Weights of a small image classifier: moe top_k.
Rows from block 8, named by matrix and row number. Rows with one number belong to one attention dimension. Each number is 128 + 24 x the weight over its row's rms, rounded and kept within 0 to 255. All counts start at 0. Numbers have three digits each. After the name is the row's rms in percent of the matrix's.
# v: window attention query, key and value (stacked) (model.blocks.8.attn.qkv.weight, 384x128, the v third), inputs 0-127
# proj: window attention output (model.blocks.8.attn.proj.weight, 128x128, transposed), outputs 0-127
v.68 105:124116051147145166166091153148155131141093092140132104117126110109151133131100173109130107116094161157099128120072140165097154122143108159095121117138135070120102135142130134130134104108151141184130153118137120145131154146162141129133140146146112108078092161130139120126136138096115139157094115157103129106145156082118082155120130157152120145112137124095156162133140104139120088145137
proj.68 107:147122143130144139096125163121122149117125160104100148124107156113087092127130126159109140076126119142159119158114104099111145125165155099104151126140143162139146124119151112128097136127129046085119162150120133080126127102127121150153139100052177166163110148164111155130124135144147106117117127137105124163108139161146130171157126119118127074090118117113160114137110109130154132128163
v.69 112:144089112160143183151117155110156194087114100134122076107096160124085146126126114155142158118147141156118113112118167122140127130122117114139134095099162125151132153116130125174133104097163126154162132144139114107118142148104110117102131128132102127120129146112156150124145124125135149148161132134069115047133147128090088158120149107100130099119162120165132141081162111126151142122122
proj.69 112:133133127123127085155087161143083111127158106099096144109115142129113142109137136114163146115099121158137159145121125135093118117151132128119148105152120116136140135126120093151125134103157107107090149167098097099131123122114123199145127110110132147117104136131108158133116165165129120056109152131134112200148152096126130147126091136156169078117136121159196161119113095146125108137131
v.70 090:099176126127094108184141118172123140103127138113104121138165132144103119104127114164105128149125116144121132115148107132125114134166119180130136097130110147091193146102148142145101140147122123086098144113127200153112108119149155139091117107090140146142067101121123105107161122153096129124090120110096133154145118135119155128184104126120160127135091080133111151135161129114118115119157
proj.70 085:115168144116109114113120074100132125062122116145158077105168158136154148137101141122156150106121090109165137114132181131135104115064108147174152121137142117116112125137098102139157110134105126110120133122124116109114140150157111098135151127138137127117092143149126136146131130108156124163174169114151145082142137115093137126107148130094158130138139169104084190126166126151110149105138
v.71 109:113085140165145088124153135096152158181115091105116159157130138131108104151147094070130123149118184102172138102121132131123138102115113118137119119122124164117121087125101125125123169124085109115154134127103145134076103123090145114172131163107139153138167156142143142116169113118144161140103148093167144125086134126102128151109080102145129105121143156107112110118132124144161086113138
proj.71 112:135112137147119160136136144181140136118137102128139093127129089146153114121099142139136129133132090131123150141155126151105130170096141148084158092079111129153139138130130136088123147165136135149117112136181108107163130135071090117088134112172106130115117130114116152136126089133121163088108093114118134172165087110168106092089112144192098143131127137165177115104116136122145141125118
v.72 110:104134145099112157131170082099150139141092140134090110101147110163125093128162107167096154153186131099154115139123093070131148102140155108113160119112090117116123169125147115145134122158142098090075111113136151148139125133081134144171148123127127140162123147135121132121119182132132124102133110137117123144134144177120162102112108132092135117171146110180133119134091142112120154161135
proj.72 117:093167174127117109154128104138112088127158115115166134082175126123126137155135117114096121110109171098119158149192155143109132122110087152134118133126104115150100124201101176135150114131071147131157114113124126116119100164121114133133113125115110090100145083122111116147116127142129106154126136153087179123099142098105120142124134155124120151153170163167105138138126119159109130111119
v.73 084:123182070113117135121124087147129135156144131128130095130160118117100150115125136107109057102113152145160108134124125155108113125123127103123133146140149133125133112109089173116148130117134139155105091159126129133116143127115124097119103159129131128112129099124097123149173104182124140143130114176192158125103136124071139121173164158142119147123142155086112162104119124168167161101088
proj.73 071:122131125117082129115132123114137135064077124144138164132108138136098106126112131089114143157156098138101113119122132118145117104131150134154144137127165120096154154159118154104113169112130091150099156110156165091140103151135143119156124105069123138137113119164167135136080138061109150161132127152048140112118116135158131099180116132103153138143135122123145141121176135107131127151137
v.74 111:112123144145106133169113171125161150119101127139092110121068126140115147104072149124105145099136165130124120108130140137124118106119123157154132111130109135113164131165130176145092182133134113115148156129121175130097151085110111131109124170127110160145140126133160129096135118106128161185143122103066114122100118120109124190159109090118142121105118138123166127107155093085131135133156
proj.74 107:185114101179143147087095113130110118097118110119119100108160158133132139096140122117169095115137124148120137129128149138123143134128103113135141108152130149161107132098154093169151140121128130091095138125112131083130145143134136157107138092127133161115079179126109158130140152114160158072106178123135128144175133112105136103074122178143095074112094120126152130127124171136115128151142
v.75 092:160134129093115138143133155149083110173185121152142125104143152167118124116162161137124144114127097136130148119124112121120106148127163162102136161112110091112095142152108080117146140139173140125106108118152116096148129119111125142063120103134123167095111141141132152146086143096128130082128086143105114134132095125146139164127196130123109143148127165137148112128093114129123175141069
proj.75 085:141145121120129117122150111094131091131130158096110142142113159103126073142106120124112151082137177086119126097125153107145175109143133087100081149170108111086141110127139138119152093132137135134159168120097144160120103119155144123167123134137163105114147109161126104142164119137115136190114154113122132124144147154078186094128098095127114120108142148135101109153125128126134123136189
v.76 101:136173179146142159131150124158071156112125172164140136116124112123083178138140135114121115105102142143125082098124132116125137119127126169145126130105134134141152167136118138083101077119119142134102117176113126101146099132102142109103101101143071129123120158096132157118132118138137128114149091140157141132131168123081138155184149130111122173108138088133127127110110120154172115136084
proj.76 109:094137099110134093092118120150162164143122145081136173153145101107131140150142145107127109135169082130118149110163135098124099134195136143131107127141140159138093113159118089120114129149105143149119159139135161100139138066143159158135094094118149139128118121122109137147144137103116120101129120097142092110158101083115124100158168138140175101149104158140120143109075120168124116135158
v.77 086:138094136073157132163124121094143141170144135134131112138172108124111125127081074133130101145116105106186145138110137154130112120114115127087138139133129155155146122112113127081102145104118108196128150116144058140124112188120114152150141118135119141177116129144111088118140126124137132160132135102152155100121132130106101108128119169123113082102141079153143154124141142129156165139099
proj.77 093:087112070124113152110130172166097139060134124143127117112103117164139175120121132120125153100128125131138114144106077141140090128098154129161129157107126121145131119105124168152124130080132121161113119135130149142137131124141145116170149138083106156115080161119149125143106145141120128127164157150126102111107181078132121122161089125109198175132134110122123119136155124096121103134142
v.78 084:121102141128138113131105122125142141117139091112087098132127123135092123096157106211130134105170167141140118140165148103146141126121117117114154116130118105123108134105126137168129134147123116194140135150139104143154120108117105133112150161122138129119129155133131106204148097118107109121124163152082103055126119141117120181149153151115168096137123138134168178110110163123117149104137
proj.78 088:135133151116153154147127155112130104138108128116164103123104175129106114101121151070123173079075162115145106119082119144149116101124155120127114146130132117107093155104115151121163147121157087115116132125116147094150124171154152152145154150111133142102128093103159150093070151122135129134156132105106172147124149171124175130126134101084111163127107134153124119137138144108094080154135
v.79 096:134151151145148134148127110120108150133130185110117151145157110074118172100126131151128137097110100159112101137174153158144099097107083145086109119122147153148151114091142145152108063099154133139142113126099197109122115124146132130137127089137126118175145129080132088135139117160139121103129147115134071111165119152136119120146153156106089111093115111138145151142117132142119103124160
proj.79 095:115150113121145099084148121116130121109118134115145133086114131161149129122129112151150099161197137132083111144094138135135078193111132132115145136128127113117101139101117101134144128151104114119130130165143110152092177130135102108144119111148165146170102150098144147122139102154106125154161133123193118096138132088129096124156140120105187122164081088130081139130131127121120154147100
v.80 108:128127154123112142132129098118091111134155095116137153105078110151115154073120148103145153123130135120139132153140167120105093112090096093121112181142134183168122098147113135161130137128105177109129101113132105088114130136107167117128119141102145134181193078145141145138122067123152136141116117148154122125105138161129151118110135100132144121177145167120144102123125120128171104116111
proj.80 118:121092119125108132123137114146140103116125089191124160145204112127152120115104128122159149150159183160128120127115130139097149140131155120087123100104107091126092140138159131136164115122146135131132141107130130137098126131074141097120121140163120142102165114085162114135111111123124176118154160101081146163125061135116132110127122134133109155137128132118153090136127113088107192122118
v.81 099:128160089123106150097171099105152137138147116136152125097157143128150119145140168111127063118123117148086147111101137090129086149122090103118129160125124122134169153142080120127154093079162148150102105123137107131132146174126150109172126099144170136129097117143135140133091171135121087093146125158125101121126132139113146100111112136137159191156129128115108104124098107120146122178135
proj.81 105:083120190133126083139160148137130096115130158154111145143149122109089133152132133126108121126158138096124147158151178120118153111161152130095116092126132113124147129169126151148152119136103120086159143112112113127093102143139098134098099126127085136126169075169129103153134065115111152151072108151134168141104100126132151137128133108125121082133131168085125122111136140136134166120161
v.82 076:107116119133120127125145163144135086118089146128070094128102134132107122116164121150134128142170157123137091144122108106124213151111144089134129100196152093111093170116155161121148163130123148094141135145150146117154130085136097155112127157128160137075093102148132121130119101118140128130152091131112138156103144152117132146097128108098156100113113152091135156106149119120108142151140
proj.82 088:170160157136104132125082076085119124115135138122157087116127127118148095113139119130116122130081140157112144106101119108146110100164114144132151139159120130154130135169106099154144162134086120068123097095118130116140115157143153164115132091100124146115160108144109141114085149127159129114133164112096176108120132162096159157115156128144091134145146146140136099151144169155141077129168
v.83 114:142109132160118128089105140118134135146138129156114129126120104127113133196189091135156143117095121128107100171177105109133118165130137126134157107072189106120122090109111123164142124127154146120143098132149078131195162088089152139128129165141117132099141088158137120159096133140122135118140126123124148097082107126133111108117142126124147145096122146127080149118135110134111168141113
proj.83 107:136151126104112140199122129105113121117160091127134118153108163136117149096126193106095087166137141121148156112107128144149160063146112126124157121157145134085138137095154137116099113118145125170106106131129120175113093183112100088111097156129121133125144140132127132125179142130148135136118094113145068168135164145139149111124096138131116132113166123103130129114121110136112079135114
v.84 122:118168118143094121119155112152121122119133103107126104080092134138132135111152150138116128073110130118112111136116116123090121171133147108140133132124193116138112112155162123117153083097123139123123100153160085144099148136078136118121150188130086166122158136140113137101141152170071160155136109158154144091130155114100105096132116138156138164133177154144133085099101121147118133118117
proj.84 118:149097111133117102135109092155140134126128137139117123159153129141101106122145149095108078143135151117101129157127128118125130100178117112151121155123098126097147156109120175148086139111163104136142165124154131091117092111139077128150107107138121136153153080130148158179100142079134116086127143112081097148128105154188123148158131157106074123139130125129162145130098172144137163130124
v.85 081:116128108154109152154151125144091130112100104141164095124077166131124141103135106150132136132123100144120118112080137148130111167158161114135157094146147100112114136158137109190181139124128111091138154097160150163127159092123138120096139131143130082111114076105111122080147136145118141162134119156125130117117149077099108125165107145120134101138140145158144152060151134123091112121129
proj.85 083:160114158084127086162137107088100123131128110101103146124159148105108150135133162118130148127120121145128128146150105132109146072087115136167131135152117138108148142107127155105090120121174123123132114154123071115118089153117134151151121131128152164150094138147148133128137173142151101105137110136094128145126123125145117170089091158118133101085184111157154176109127084188140118137106
v.86 089:127141104132096139142107090112160080129118118111159129108123159118147123156096109098174091145134132114110163096154128090141124116132141137132141138159066150130146109089110143098110155164106175183138124144128108112109124135175138146143153112160181129118126151144110111151134094113144117130118131132122148099094104100121146126135105109105149159122095090119116150173144139103078182117092
proj.86 099:112127134163096130130129106146115123078156157167112128113148129153106142126127112132147166107074087135146138120095160129145115113142165106112115118096173089194124116158124132143171146089108134117084144088145105136131150148116131143117121144094115128120118118171134094154155123107169137139145104141158143108097120170078147153105106110134138123131135181096117092123167130113166097121137
v.87 108:123165165151111138109142120160067113112163158149114142160092154141122159172148085144103080093090117113110104151146109142111152166155150167124150114121140077112125127100134102121145129167150150129134132166154108132191141102134128133113129153129133140103077117125111157096117160138110117108138099137123141137123113093122112129180084128126121173111140123151089136117132099121127165117116
proj.87 103:153147119123098130106131066100129130118143133102123094149144143142146127103116161113137108146127084112120152086117113117147137067127126141154118167151127173098130154129123126141119118129097174105110131151125102118114106148169113107158113093150179146124091131162121131154136168112166118112178113109138071106132156136118160123147146147104156114106163151125089132120098116196143096117131
v.88 091:132121108196139120130139105146093145103091092106147148102073140139167116112133092168155109112126163125150130143100156117122142116169137132109119109128089135115109148120105128153134128138100114144119139103123121140111129133116173149130142112122149097153136056134128117111164141107152146154094149144153131110132138089095140132128104128178179119153118123126172122189136130107116099060133
proj.88 100:148086138113134121171095121144127155147148129161135133106172096121132121125147157108109174156087119163157090141128100146137159097147141114134105162100151111139176114118162140109116121107182089116119133144147099109127145105106135121121125180114148162155090124113141141134148112088162140139144101107108133165119099153163119131083097138093088111108140110109140115120139079141141119169085
v.89 104:129078133115168137118096186146117105118109086123169135119116166120144066122157146164160143132131149141128160152116145125141140187171113124124132127142136105145108130134127079114127123083102104120144160121150096118135120108141120100100174101092117138130134150115136163115132122118126108126109125135133109117134117117156078153093151108143149117136136139140192061171117130105125079139135
proj.89 102:125084142140152123138102153130135157204134145130103111173105104105116137117122109163094130111105125098144104142113100109139121156145171150100098103168109112107157129106138148161166125137163118098163117140128121119123101063153126132104134146162120131136153101129099112103114133140107122112131147111159083189153120203136133106102127104146095127113121121114158143133125127135147143107176
v.90 094:167091153078103110129115128130116092128136128127156125080115107124158145130133100150145140123153095154137139152100117111146126145122168148127120151135141147167051117162149108098142170091132172150154133116142081146128156131119122139103134108162116107093147091154103122130132104148134126122127070154152144102100147115158133095117151098141109126142140151165114135111080137149090170155104
proj.90 093:146109079071124103117133122109123107141119140131136138145123142093085099124161134134113121143113132125126109130111092115159139091155084099169104131140158147141147101103108198111102130079137124182120134082171155175131125142144149172134107146114137131084130159125156128134134173130138134131104116167104155125096142137126161154121133146115134161101170138115125091129125127126131076166135
v.91 095:144139116135099117138138150123136109158165166147170114137151152156131097150109103091107103133119090142133166092108094143106110129135136122124137075131096161132138124129114136146123159120156134152114111108159158118115169109110153139120134094162141145103137105155111127092112120141128154118155075106137174151144131083122159118142132128088101140120148112161100165122136064089112187145078
proj.91 103:134126126135090110148136092122102096071134093125117155087110094142127115154124118127147132137115108113120135137175152108135129108085131109122151159140148127133177115166107127137124100135123174138130158111110141162116118150113118141120084113107150097109125175154105113167183135128152104138126104146144114132093116080122131123077116141180169122120202173123136148137127124137148116111173
v.92 086:101124142148186144115127113139100130162135129129170128157152159081106137104156114134128142137151114109141103144160157110129130158166106103093149072101149114139143120072105139142128122135096134085092120132164166147126095117126129113115143101083111105145129098100107118134131106191117134096127153151170132124148129123127145111108127195091157143136094080161137132099113147130131130106123
proj.92 090:105149141087107075164116110115136172124084118118117127127116067144141150157133099112126163165109115160112119130163123100142073144087150154127143140156122123124114137152077092101132118157129146149172101140149116103101126120121136115124125140184112115165164108094126131133118141129147097127178103136164116160116097111135082108154145107143154156144144110147141156118148099167129134098119
v.93 081:131112114124133139155121151118082138128155117137116143132136122136121158120105100129102147137130107074172104130129121140118154124100185147097161148103102161112064181150136110094151161192126096130090114137133098103136080105146137150111118117116096142146148131129134137138057150114136163137135124120131149151120110126158175133095121144142095086144132160130145137146124106088155167125113
proj.93 084:143129083138101187116103132119094137114114128131125143121130115112155080128130163113138133146113181160126101090143087124131148137150120105098120170123125120149129112127166110132071091138143172161133119155120144129145143111108168089158137145142157114150101128121126110128174162134137099151165147120097141143123148060098103126140101130123128141094126089197123085136124127137151102121111
v.94 086:132135127135159147162144113108155125092095098090121158082124125109130144156147131151151123130136146117137088121136112151170124170108138159120123147134180115156132140138122095096144119069143142115152105130140105127113117106111145133139157122162152143130110148088119100102134132184138113170114129120130141069102139116062071116155154139162112122103113117126160089112112132161154094166149
proj.94 079:117129156080169123075111153148107110085161178145117112145150162143132135132097149152098096131186113106146132122089112152092104135163155157099148085121111128129108119107129165151109137135147092136128152176159097124147121125159114106122108080118140177122099129152119144137110116124093158074140146115137128157162121129159106144134095112093165104134122128104125136113151121151141127103142
v.95 103:148122128083140131165112146137116128159148109113100125101187081098081113153138086133125155107123109117149126119129134109150132148102143148112168125095188190129101072134148127088109144104120134125129130128157164105150117079165117160117134131105128140141146164106112114150134130149112128109151116108119105103098104154163130131111179153129087128101104165137129117129130127136081176120122
proj.95 103:139138135144123134117105142093104125120080145094141078128103173135146128107093164166097087107183151100088138117105124157156074172118124142117143078150136089126107114089116142120121141124117126149133093134152125151132145141129101121136133134140127128179090149139149114129146162153130153161107139120169114116162186125085126121126087119142138152109131083154124114129152160125152089135137
v.96 096:119115149146128121135138133126118117147118146133133093111115117137132134115128097110139129061129172155129094113109119138116150154201118153130108112137124150112100093106135111112119162101116135142154161096125168146142158084117159070116084159116122186127152133164095144174165136121102122100089105118128129149114124161130109176144127114113129117151137152124139091129096108169092121134072
proj.96 092:125116077133128144156158137141143116092101059127143178105137141155111143148123127147093118135110115155123125128166112120088125137117156135122101120132107098164106132159099145127110053172089113123137110149138126150090115130130143159130140151149151116119119117092148121081123169106146109119170096130094131106147118149108117131097153162136163169123130147091135128132164158095102125160170
v.97 098:112120111106159098148105106133122128133105111145132140110131061136154140141146141153085058136092107137152136165106056172124122133135136150116130093137139100074112106106138117161114130123148136070111120168145152131073107186136122131142128120112127154118157130128129131128119161138155115156151119134114120152148111143150123131138142123137098103092113144129074144128155192135119147124136
proj.97 094:131110099160121163108127144119146122143142130122125123165113137174149180141139108098120126098109159106088107138122162114171150137135153179110116160086131116128159089091119142108130130124140141133160106130181110115176109131132121090149127147136121118162117114106102125137132115118124126112136121127129102088113112145165154092098171134114117122101123090094123161143149075170103167178076
v.98 085:156117137123093141116115123145166154105124116140152139139125043119166166115120106120159113098125110132137106111126090122118111110107078115120123134122126159144118144140169106151130138099111149159100131153149145125128176145127115154123099125167110140143113090109113139119135146092157116090073114131114133138147141120141116150146083084175144079127108123139093120125183180164151098115144
proj.98 076:138135084128142076124102098144101137150154108084137124158120182154108143149105141127100115123190146125139066132115120139190163173152151121119128094148179129102143138117093130113111101126152129096101141155098084126141089156124105114141102128124158145102089111141093113140138145140128113084143161153126137092113101115119169138128141141120117128143106115132121148141144167168142135144115
v.99 093:088131114129141160179116118155162135155132102159125116116146143150106137159101116099082113176075155125127107129141124166091134128114135190108170142125120114136116110097123115153080122141130125158156105130163171134125140099161153132103082119160083139117148147097136093139097123115138138110153127125104099102151127149166111112114110143130120138161090139153115119136169107153099168134093
proj.99 076:165092101156140130132138130152137101101147110144130152169092108100148150125136150107179123156136142132103177129128167136160129112133112096131127156144105125131069152122139149098132091140163153137139121128107140116129158082152147133124142149115192106136085138117101117130127112117165099143139093118109086124078123143122165108143123156105120109121113186073094136124153095141100092135119
v.100 111:106138091138158156124108048099124120119149122117100215136178125150130098185109131151105186168117150134133109137122120156124124075123136103097150156117138122119100141130099115116131111135130132123136113142094111111169154099137123117116136083126139126155080114129117122122116124135152166120100141115155128097118136091081149150122127135166105127157119110150150139158159121131153105142137
proj.100 100:137118167055143093091152111102129094111129129146138090144098145076146154147151123126131126163150072112125159124124094137115098154123135131112154130098107139129139141106153113138107129142114154150106129159155152123102108164104153111128156138098169128141136152141153115114104149132080098115186137174139119138170122130181150111145133136108144112067160121116126104115133090155104127152127
v.101 104:122152098118144171149107098138156090098124086172117106123144096147096152106119088128136131177101122093091131130142146143110132078140135120165142122100143106138097118180125146129115119103126130152127111126133127129152169131147118173109139098162147108198065121070110111152101117132122113136111129095152112118168159123148149140169129127132105105127102119163134149149149117135135166136122
proj.101 099:163115141123146100107157115130131161168155132126085099149135117131171114171142120127129124141147129123147156141114112153128073138103110104122115118087070132131131117091092130137166118140153163127120115130136175128115107162134125115136149128109115130092122137159137156114143139139125113066120162171152133134117132145147122179082111128103120103101109184049107106142101117170111130147139
v.102 106:133098121134177121151121124146115113113145174090109120091116132129138114139091097104147118142103143132138097124133085125142106110121157149153171145122141130069095097115125094116158167118108160090082150113137140123155128135140138141108146151153119117159152115162131131133137163123094129120115112142107146159177141160134131141092122102153072098133096116128118183172184122155087111114104
proj.102 098:160139096130114085092111175111142140124137113139130167142086122136140108123112143156128145084146126126098126140173127133155135131132163188093119123112107097161172152105117114105124138138111139127106143144127121127111113139154124128131115105122120162112090094064134155136164122119127077114142114160106112094088151107136075126138137125131156175137076178089140157152116128156099153146137
v.103 100:111170137109136123138143149128091114121146171145150058099145107102101139163117128173110112114148125105079111140144160136151114157148134126144084107146150135118131124091097153172132110084136131114189140140113083140088085106151136117164135140132128085128155097090141148116135122156144107138142139137150121107111148157144151090126167189113135085148109094124139137133118122119116132150146
proj.103 100:099133108145120136136116132122185127151102131154124096149130123132161138148139114049185147128120165154161150105097127103100136118125134118154141157102113133119080120127156091108113113197119121134117083123164110129186143065107124103127094116124098105120154113138112171127099110111143144143118137118148122165138136125136104141121133151158107090134144154138116125148111090135166147110161
v.104 130:145126114168099093157147127114167132093142165141182109130111111108129148135088080125169161101136143148094072101145096138080119085116102119086145107109147160122108153174146139135169136123082169147148165138145170131123150111098128126103126129151101163114133144132123115152143108079122126138101145125143100111124144135094143126136148099159122119095160144121156114116142142107134154111114
proj.104 122:150114098096131107114139119140143151122104132168121122158130161125100099139127126112136172132118112150105145127127123151112140122125149127117136124179123139153141174114092093112075119134109099134134126153104150156144112138089111117156129129083100120125139146153140146119122159163059085072168086134163104166151142106153101109149143122152134140134084112122100137174194113146094139132112
v.105 108:129113144150113167117135086141160153119153103104122210146113090113157110139117112080192123121128117133156129105113116165088143077103084121134151155118112143181122163153159137140152126152128128138133133153148152131128161132138131110128132123140134115115125099139136080128132114119126130095128113126118128124130101126131124140073074080183139161132143149155130118084149134143153106092138
proj.105 108:168136129114139090125110110158068115112186152113148102127104134102102125096135148178070119155156094132106115161147084141185130165139139125122130120151157170102151160153110103098110127087128091110113146133097114108107117138144130137124135133102163165152086134131136116145147147159116129118151123095143134131111121092112150129188125135112124124131096096134104136111149168135159133146099
v.106 101:113088143152044138142101152121168130132146129181163126130088125178120147125122140116158177096162092112125176134105151131135106124144112152131103115143116122138160157143133139171099125100103123132169119161119147132113144114146109112113150111146100140122089165118098120136102128111102093107105102109123151126150120095126141126113122096144151181102122120145136140095118087141121190125114
proj.106 087:147156182129167143126128113134116115122119139142143105152126126088112132127156130136100095134126192158149110131101108157172163113129125093132125119137096185132106133144125150142156135113143136137110144113087146088130102091121130159142113147135122100121159154125128077101130135142098161137128080081126123159115111180093106158167137100157146121100112145133083110136160074124135099096110
v.107 098:073158138144138166087084147129084082100159129120105077110132120104110123130107151134139137100109100074105148141156164145165111162161131130115103132137130150092126143122118160144156125104100097130142165122140064139143130099154157111131109111117112105184116116120097152139132119162134141087080133125147124149137130116122144130143131133145134118175107096151142123133148108161169087136132
proj.107 087:144136148134112110118101150110155153132134099122113131132124146107133136151159122089093108181145140171162148110108076116093121144148129136161116138092073152152120127164141098121113105186134164114140116140141119119113105100101135130113097115115148117113131113158144158115165144094151143155132135135105114153113184119059087138094123161146149100146142195131121116112128121135108137098163
v.108 100:155093142142145114120149130114145122144135178113120053088137085081122152114102068122154123121145085139147101093149151118110094159164110159149145151115162148124099122151141117103179127122110167088152162116124160146142097127110140131134152160133146126168117120130113117175098123159094104162096105134133162132119138154117128101099131132120118095147143155095145136136107126150151129105122
proj.108 113:126131070165140130122133182131104173125131125126150107121095115134133112114117113142131153121158115142134145138128109130116178139117149127153123101119120117129167131137120101089102138130105073102090110163136109105132143139123114171104097088114069125148128093099131172154148083144087109125148147114146137140131140125135074154167133109164146152159094168103133132162134163138157170097145
v.109 106:144085124107135139102160082129161165158115162092133129128156121118137114181115101124123090129145142106143158163089088141087083130132147134133141123144141079101110152157149096132156144133163175092147129157116141110118118158134119141139173136137150118129144125149156109148123165138117113166125135140091151135119107155140118113084075139114084081120113114118119175130122162095125110102108
proj.109 109:134125113131137111142104166144089095110120130184145101154091080147127136084120124148168154116140160113145096142174135140158122099116144167112110123116180141141145114095126131103120170094115096146113127132154103146173105127154139154110137129145078138119119108069108095140106082120137113122134106116139106120108119098147151143137140149142115127108129118166138168186101098152162154138112
v.110 137:152144116141134152163161107151096141083144138137132163139124136112129130088104129113167147153109155092070065106183116107121120085082114087141126111123104121140126116146122124076147147132083081123106125121181122082153169098147155161126101147154119144146140117134145128146146111095141142109137127128140148133128163097141101119128169105169133123123112129128170112131151138155110110135154
proj.110 120:118142137073112107143094083117173147178150141121089155118121135100165089154107138117146152125121075151127151121099116149149091140163135135106166101157128128140097135127116074160106121157144138147116132139092147198123098137137134142145154109106153135133117125145093155149095175135096115126135101134129114107123108119096152117135091139095144131145101140128121149118128197119099128151122
v.111 120:131117150133138133169128153143083134111122166122085169116153168091087074123142150083138152140097149118137127108125140135097146125125113107137158136137129119107141092059165134084151101127136080099115122105164123125149085111151160132138142114126129152112178133128118119117155141094123146139171136153158137144118139107153083131101153129105119155126118149091172092110091140132128155126157
proj.111 101:120123147090104146137118097120155138168144160116118147120118102098151105101090154121122118131143121111103146140123103140149124132139136114145130150131130131138097159178141099123122153106083156130142110138108109102131137115158149162144199153131159116168067101120125145137100117155124110159175091103129145092107082120125136099168123107110142154175137171153143087106090142118091128093102
v.112 104:096145103078173125136124117113093111133156116088075095084159100122136108167143109157114103165123087147109164147105129125128111161146155143125135177169117170113096111135118123158127124092128167149155173137107111161120107124141148148138113129124131106171110113099125131129125115162133132131123120128136120133116103133131121128113096180134113111154096120097129156184130164135197115128121
proj.112 105:159062118154159135095136177134094106090111103127107121113105132102135136105105132117135151136162123147143154104150121109068155154114125139168094143074144128128160129100153126075144142146123121105117109156164138141145139126155121126094104078100136125132109080121112144120151099139137134149120197153109146104120132104149141121131151181152130128128157148136135121139093103125162147102155
v.113 134:151132123136083084123137116085151133115106149167133121148117127127144178119141117163141113139104158128142151117125116148084128138100077119136139063110124110120111179146130142065144125142077165117148118145119136125115136162118119138102181125118096178096135126152111085100141136116134166139127117132131154089127127129112148140169151104153135131100180180137132151115135162107098130108129
proj.113 114:157126124094136122153157101128092164109157150186140092169131152167145087141131092179102158143137087124121131158135115128160137133179132139149111103129114138169138098118150139150097129143142137125141137097153107153132083137105129124130136131128166109136125110138155136126102102140044085105155102097125132118130119130166117115094109128097125145113094091135089134152153105134129119136085
v.114 110:115099132128091124148094143118131096119121101096146094130103107151105143148150159121114110133077140087109186142142104163129141146136105165123093118135132086100154120136091113150106156108171124141135122130148140142075114176184152122117128121165117137136141109167084136157148121120129087106121136172073119140141117123171147139173129087129117117101095149107109159127152135150120149123125
proj.114 096:142138142151152132126163165127132130150111120150079165138115115171157126129144095124090121104115150153107097141147121137189121147158158126103112129091120113112140083127128156119158146141126123104138097115148099120136119118123165144129109122105114138148111125109116111117123167112143193151112085124119127091102116190083142116090098158086136065120140134114104128145105142128129170179154
v.115 097:126141115115159137137128137159105105128150118107060077161096117107106137104151121147147135135107138120061137116162120142123126129152089109138145134079121126117143124180128163106142145139131139169102164134172102158147071102143135137114137156151164126160115139109103130116183113114132127138128134144116080154152143094163128127141133115125094092102085136104139154168090124128144114093142
proj.115 087:123091136117132104133113115107159146129098144128102148116188107132119092144126139104118156124114151131132122146134110120123107132129120160141076129130102204164153141126082079127121132141099129135152107130112166150133132152116147162122133106097075151095128136159114198147117141143131146093114094126120167124080131116069104133080135153157119108162120156111135127138121158128113137170147
v.116 110:145130149132125116117147193153095105154180133107115121077103172112132129151112137130100113085137095158120116172129174106173120168148091137102101149141125183133190095091126114144123133103176117135145137112125142143130095129107147125125112096116112134144167137116133132157160135143147098109125115129108089119120101146127133123101154159101086124168136126140160100124097094136106139118135
proj.116 110:110118098151074145131113151117112099135109150104166163111147091135124167143109158086182116143116153161125097093083111069100134114112132116147155167106149092091094124117107119150143105154109125141142123173083131096131138104139113116142112137154134115116154121114133167147102122082160181167139154118125156139138164150123131142131133116148143133108129150099152102119142142084146132123163
v.117 110:122167104148166099151125128121111149097083085099117130112109117082103119110144112131109129140129142121150091149148099135145147106111105125134114116125146114068118141135141112113141154114121108130097139120177166104110138131110151167135096173135147135124148084132159143132126104128191167121125137112127137129110180105102160108118131115141149126123154149111087136125198176108088076108143
proj.117 105:119128127132105126141086120141156142161179103135137124107093142154174151110126137142130123133110095123098194120144120149120100135170171135140158121152122069136119126123145139130075092116149110116148121120140115150067123151100100074145088097126156127142156128154113129154130161133115125095165134176137106105121139154119121066128129123085126153146111134118131104117135132172102125166118
v.118 077:113130128123161133107117130098185087124112130161157119139125076114155176120168125155158154197124137127136085134107145148127118113129145163144146135061135158098127127139144118128114110111177101085124137083089127140109160108143146111107120119153157130161095133093129130161120124115130120154142121150135113122137126120092117154106184077130102129107131114127116140139116125185158102144117
proj.118 078:117147134136165105104100148109148166151120081122113123137127143125156139145172139096097123133120115138116160149169101144085130131115149082126105125128062125098128124109098154104109102090107142153121136124142164089088145109109120130113148117115109114142127162131124122104131134168121113102102122175166143153123161154140095150162094128135172151109172134069136131127137165131079152165145
v.119 105:121153119161141099122147156118097144137138119103123123120119129104150108107132146159064100089165111096148132170133137120165141137140136101129111115167115121114137121110100135111122153113121098090118152119120078123110113129150147110189157165112148090097167079177136159094102141170139134140179110160129165127111138116137147083126150156116154114118132101138140140117113108142148069148145
proj.119 089:075162142159131162129084145128146116142147139103149101124104118155107117124137141112142106111122095114126115130140137101157143132155135170150155146108143099135114106147181114151126129146140098112134086079147110160091148122158122098132076123158113092161149120100124120141144137106141145188098147099077143119101125135105139089146094127079129104162168101188120127099117143136130145142141
v.120 106:096122125114146079120128162129150114160136161130093054128103117094098147152134120139119140103121149139136089134118133149108125149131116156144154159081151116092120118130173130125141105168131161138147153153141086147133096116120163135110115178113153115146184137071134110111165138100127143159145127170136077087129117143107134142126139151080125094136128147152102139152087144122130141134109
proj.120 101:109113066140071115157115123115161150163108123153188103147130129148125115137102119077152175149133191136109136152130152102109142130127153157161110133145082158159140160104146132105081140124112135122127111109131117109165152105106122138120116096138074134129136119149136168147106086124139104100151089119126141129096155119150083128127121116160134139160133161084130118125140117118122146090148